{
  "encoder_arch": "crnn",
  "dataset": "strings of digits, spoken by a formant synthesiser in many voices",
  "noise_aug": 0.01,
  "encoder_channel_attention": "eca",
  "encoder_depths": [1, 2, 1],
  "encoder_rnn": "gru",
  "encoder_rnn_layers": 5,
  "decoder_drop_path": 0.15,
  "decoder_positions": "learned",
  "decoder_cross_attention_every": 2,
  "optimizer": "adamw",
  "grad_clip": 1.0,
  "epochs": 3.3
}
Rows from block 3 of the audio encoder of a small encoder-decoder audio transcriber, named by matrix and row number. Each number is 128 + 32 x the weight over its row's rms, rounded and kept within 0 to 255. All counts start at 0. Numbers have three digits each.
After each channel's rows are labels from the 100 clips, of 14976, where the channel reaches its highest value: "loudest" is the band of the loudest frequency at the time of the peak; "lies over" is the class under the peak. Only what is clearly more common there than usual is listed. The data: strings of digits, spoken by a formant synthesiser in many voices. In brackets: how many of the 100, against the usual share in percent.
# conv: width-5 conv, stride 2 (encoder.blocks.3.conv.weight, 96x96x5, each kernel summed), inputs 0-95

conv.38:099090102125152175106075074107074132062100095190147153098145137137074097140094142060145117095076108110128114143142086123100100120110093145157095095118115153087113129132090166065122080096138093150140180066066154105127121153185123104098148130144096117116111099100077129079096107098079128096
loudest: 500 to 1000 Hz (63 vs 13.8)
lies over: /ʌ/ (43 vs 1.7); /aɪ/ (38 vs 5.7)

conv.58:133137079122105145152154148126193116121163116094186148134178139134089123141065131125178093172081137076091193110089113152122149128177089104158095119194141140096137109153115166136150099165145182166124165101138152204140097136114096110099115188173137173149082204123113142126079130151150133143
loudest: 500 to 1000 Hz (54 vs 13.8)
lies over: /aɪ/ (52 vs 5.7); /ɹ/ (44 vs 2.3)

conv.17:059141122156214080196130128139120142143164124153153085140097130121115105106088124105140141089121135153138085123174100119141110105142104079169127111185080082133165135214101088162134130097152101108135117154131148041092119111130085048131146143106075128110130120115073195132116146150112116143
loudest: 500 to 1000 Hz (43 vs 13.8)
lies over: /ʌ/ (29 vs 1.7)

conv.34:095063070084111107138145100090106150142149124131099120153151124069135125176099137125161085167088118113125144093087060124135109154101096090174132139154076109110135094094089132116128162118089222112122127131067112126186062059119100093104149146144086139143111152076095086099079147136154119127
loudest: 4000 to 8000 Hz (72 vs 15.7)
lies over: /f/ (38 vs 2.5)

conv.4:200140116137107157134143129159157067082116135143146148112096078115121131104109138137113149156062115116145072152141133160087121137111162204061166120084090112141092090089122095156034152107107092075129126160199142131110143123141121087171100114160114152133156083142137139149101107114150074197
loudest: 4000 to 8000 Hz (38 vs 15.7)
lies over: /f/ (56 vs 2.5)

conv.16:158112125127180147136136143141121078123128125130198084138144092081095130189128144117169137104131147142152123069139126156093142113119117140115127120189106096143076085169111099132134154235055123102104101090126211154118085156193133108202142139132132129154087128115171134126064112159128105114
loudest: 500 to 1000 Hz (84 vs 13.8)
lies over: /aɪ/ (65 vs 5.7)

conv.80:117040108135125081108151120123136153223079074118128104188146115077087103144085147174121166147146140149084126109158089122146157122116090115114165135115087137096138136109142141177155082145104152096114160099110113108168104087098120133147185150182157118059154138075093167070178144136130121110
loudest: 250 to 500 Hz (46 vs 21.4)
lies over: /f/ (44 vs 2.5); /s/ (25 vs 3.8)

conv.84:074102174122113088154169125137078133107150133106164155105103107119217219123118173151136131092155112140205140086145086100104085182172101134099115178071086124120134122120092055123135104089120113094128110072133129112066125084138128145082098103142112141120101096116132095122129105102171158106
loudest: 250 to 500 Hz (65 vs 21.4)
lies over: /ɪ/ (81 vs 3)

conv.52:207148153080122135137150076092041121130172159197149153126125175168136152114153133118157113063081061123167112150137137141134132135100122167167094141132139159128115173152080133037148140113139138147088140111047132143122127150180179180142163133124129128128107153163134091155128097101145144099
loudest: 500 to 1000 Hz (40 vs 13.8)
lies over: /ɪ/ (28 vs 3)

conv.29:109166089121102101199201145136166163150143110126172116185125150101171146106113137096170124168051113094186144108150105186179079103158166131138140092152105106122133148169123123203161081154111112132090124111163147133104143118165114112150152100120129152235150094143114137135125149160106114167
loudest: 500 to 1000 Hz (41 vs 13.8)
lies over: /eɪ/ (56 vs 2.4)

conv.28:129164117117148176166147147147163155173118191139180087200091139099155116113121110144134144160087117132136160156152152163125143116135141145116164094180118084166150142149133109209187172126166099127116117130146230157103136122169136125208147153122168099192147119178128153191153131144126119145
loudest: 500 to 1000 Hz (78 vs 13.8)
lies over: /f/ (37 vs 2.5); /ɔ/ (35 vs 2.4)

conv.81:097146130119071049139112156112177140175084151161106066130077117101163079143105110114115110130101141130150130130136093111094076081105119114108125096126123100164102104071137060223149146123125168125139044122164128125126127078058122082127093115158099071151143118135146096124125117152167089134
loudest: 4000 to 8000 Hz (97 vs 15.7)
lies over: /f/ (37 vs 2.5); /t/ (32 vs 2.8)

conv.14:153144127142078153118158144056146094106093189161103125152101099125100138129140119155075128080119140145113078121179144162107133141127116153089104146103098137201149158069074105077109217123118105121112133147110152146143096169153148168144087114139129123118112095172100053216091114111153079130
loudest: 4000 to 8000 Hz (83 vs 15.7)
lies over: /s/ (83 vs 3.8)

conv.69:158133184139165138134163177134139147108154132166162144118166193170191186128130201093190116135152094181119123134121137159125128176148157149177173185098157160146147163151133151140130128161121157134118110143188153138143129171210147131152137087121106144202128133174159165173125128172158142166
loudest: 250 to 500 Hz (43 vs 21.4); 500 to 1000 Hz (38 vs 13.8)
lies over: /ɪ/ (48 vs 3); /ɛ/ (33 vs 1.7)

conv.83:101126065117208171110094128141118128096173108141182171150161118144089088122165185131147104134070127100092155169123137128141097142126135124199108077203156143141108142157107171096079110180098115130100160115153212154070140181162136075124158091101135098121139134116146140119154135146127176122
loudest: 500 to 1000 Hz (85 vs 13.8)
lies over: /aɪ/ (46 vs 5.7); /ʌ/ (45 vs 1.7)

conv.55:155074135120093127111110118145158131085121053164164120126170122067147115171064139148118106089100116058156131086088086125144160173163077115128164138078092181132126097091118176156119035136122133151096133064118131108112115158144126125080105160127132152127086152060153129078113095153150140112
loudest: 250 to 500 Hz (67 vs 21.4)
lies over: /ɪ/ (52 vs 3)

conv.51:125140124128126170126113123168085082120115180089160177134165058146082128151180171110116154197142113141086174183123132094140137159124146137199152168096112151163130192110130176146136124074134091137151162144086121154104144122084119145072109167179154169106179095096109130148185129089119163158
loudest: 250 to 500 Hz (67 vs 21.4)
lies over: /eɪ/ (40 vs 2.4); /i/ (29 vs 2.1)

conv.93:120141071127185137130087170134142136160161154091192086148171150154076089159125140109139116149140149116097122118185145128176115116118129149168145092190153110123160135201121118130173157221107110147112140146154232129138133156160168079128164157103118113152128133142097151129131163200090151142
loudest: 500 to 1000 Hz (89 vs 13.8)
lies over: /aɪ/ (54 vs 5.7); /ʌ/ (40 vs 1.7)

conv.8:138168147127191205122185127159067092061156149167151160104114116130149152129132187062171144122115099116145104148140138150102109200120140156214147120187110170107096155195074132115105132121071157140132149139129169154133127167157140074096140134132133152126135096110102155123098130135170164099
loudest: 500 to 1000 Hz (49 vs 13.8)
lies over: /ʌ/ (31 vs 1.7); /ɪ/ (28 vs 3)

conv.2:112107148150177134172107094138156165113134106171201107094103090112195154096096127124184111083119153133178136063150132103079143120151099131152091085130075106132194120119122132084120128152103097090099100104101155093080138134157081128158120082064100095202077084118119115093120137127165133088
loudest: 250 to 500 Hz (44 vs 21.4); 500 to 1000 Hz (34 vs 13.8)
lies over: /ɛ/ (38 vs 1.7); /ɪ/ (26 vs 3)

conv.94:159105094104117166079087152087115133107083088161147134133118131123113082119125148181095128149074107134047107103107081113110171120106059091150087140090107161143147123128134120093123103099127088155103175102081109122119091154096133138079117144148067055119127138085058095095195097122115170077
loudest: 250 to 500 Hz (63 vs 21.4)
lies over: /ɹ/ (36 vs 2.3); /u/ (28 vs 2.2)

conv.64:108124163095169161166161112118122153105177130166201115110124147120185184158127151119221093112106109115185121114158137185103082133182119138146143161158143127122142123135108135151140105192106147165104125146103144078124091141213084096115150107143093162195141110146146134076131116148175187146
loudest: 500 to 1000 Hz (56 vs 13.8)
lies over: /ɪ/ (29 vs 3); /ʌ/ (27 vs 1.7)

conv.9:137143164141138145169101156128200149216109167133168069198135140122131102130143119165147143141163167176084141110143117191174151103132150136107122145169128060151150131188154101213166145172162133128146047151156126130166119144152143138192160139156140121130143162130137137172128158175119128128
loudest: 4000 to 8000 Hz (65 vs 15.7)
lies over: /f/ (36 vs 2.5); /s/ (31 vs 3.8)

conv.31:076142100156133140147111113127134137121132139188150146117155092111087082171127161101121130075125165165112096127212107135145167163125106167149103025133093112141137175125100095150126184119103102180167139173135155134093095157156128086130143122143114090075075122126061179120117178083152181118
loudest: 4000 to 8000 Hz (93 vs 15.7)
lies over: /s/ (87 vs 3.8)

conv.32:079085109042157082172138097106111130117165107132150128090150083130168151130157172110145067066059075099148094118123102118128065151173094094147084119104094129092151138157090110101113140121150126159064137084097134118108082137140134079112099122124088121137087088128083077110091109129188115111
loudest: 250 to 500 Hz (53 vs 21.4)
lies over: /eɪ/ (45 vs 2.4); /n/ (31 vs 3)

conv.15:138132182172164120129136170134150163114121114120133167118138087131159168142143171164116181135237224185128109124160128101169182159154106143138135167099107144121164147146168147115142132168173075135176154132137150152143087110115102179157116148116222141114154100142137174147130162091121130113
loudest: 4000 to 8000 Hz (76 vs 15.7)
lies over: /s/ (72 vs 3.8)

conv.39:115125105115179151129077121156136166153168126133164057147189144183067087176130136123157112133122140126098110114200147161126124094117137142121139134192131045156184109192127094156160122214106091139153081151124175121133128137191120082143150117128129122125148116146137151135147194170088132152
loudest: 500 to 1000 Hz (97 vs 13.8)
lies over: /aɪ/ (62 vs 5.7); /ʌ/ (38 vs 1.7)

conv.41:163156139107119165155160155095163136144082187163136147134115122168177180104139118140133144123141084172125114143160152164117155142150139146118131123142107122136193170140072066135138255129164101133144128177148131147129117138147173146167149131138130113157127125184126115226131149145140091155
loudest: 4000 to 8000 Hz (47 vs 15.7)
lies over: /s/ (51 vs 3.8); /ɛ/ (25 vs 1.7)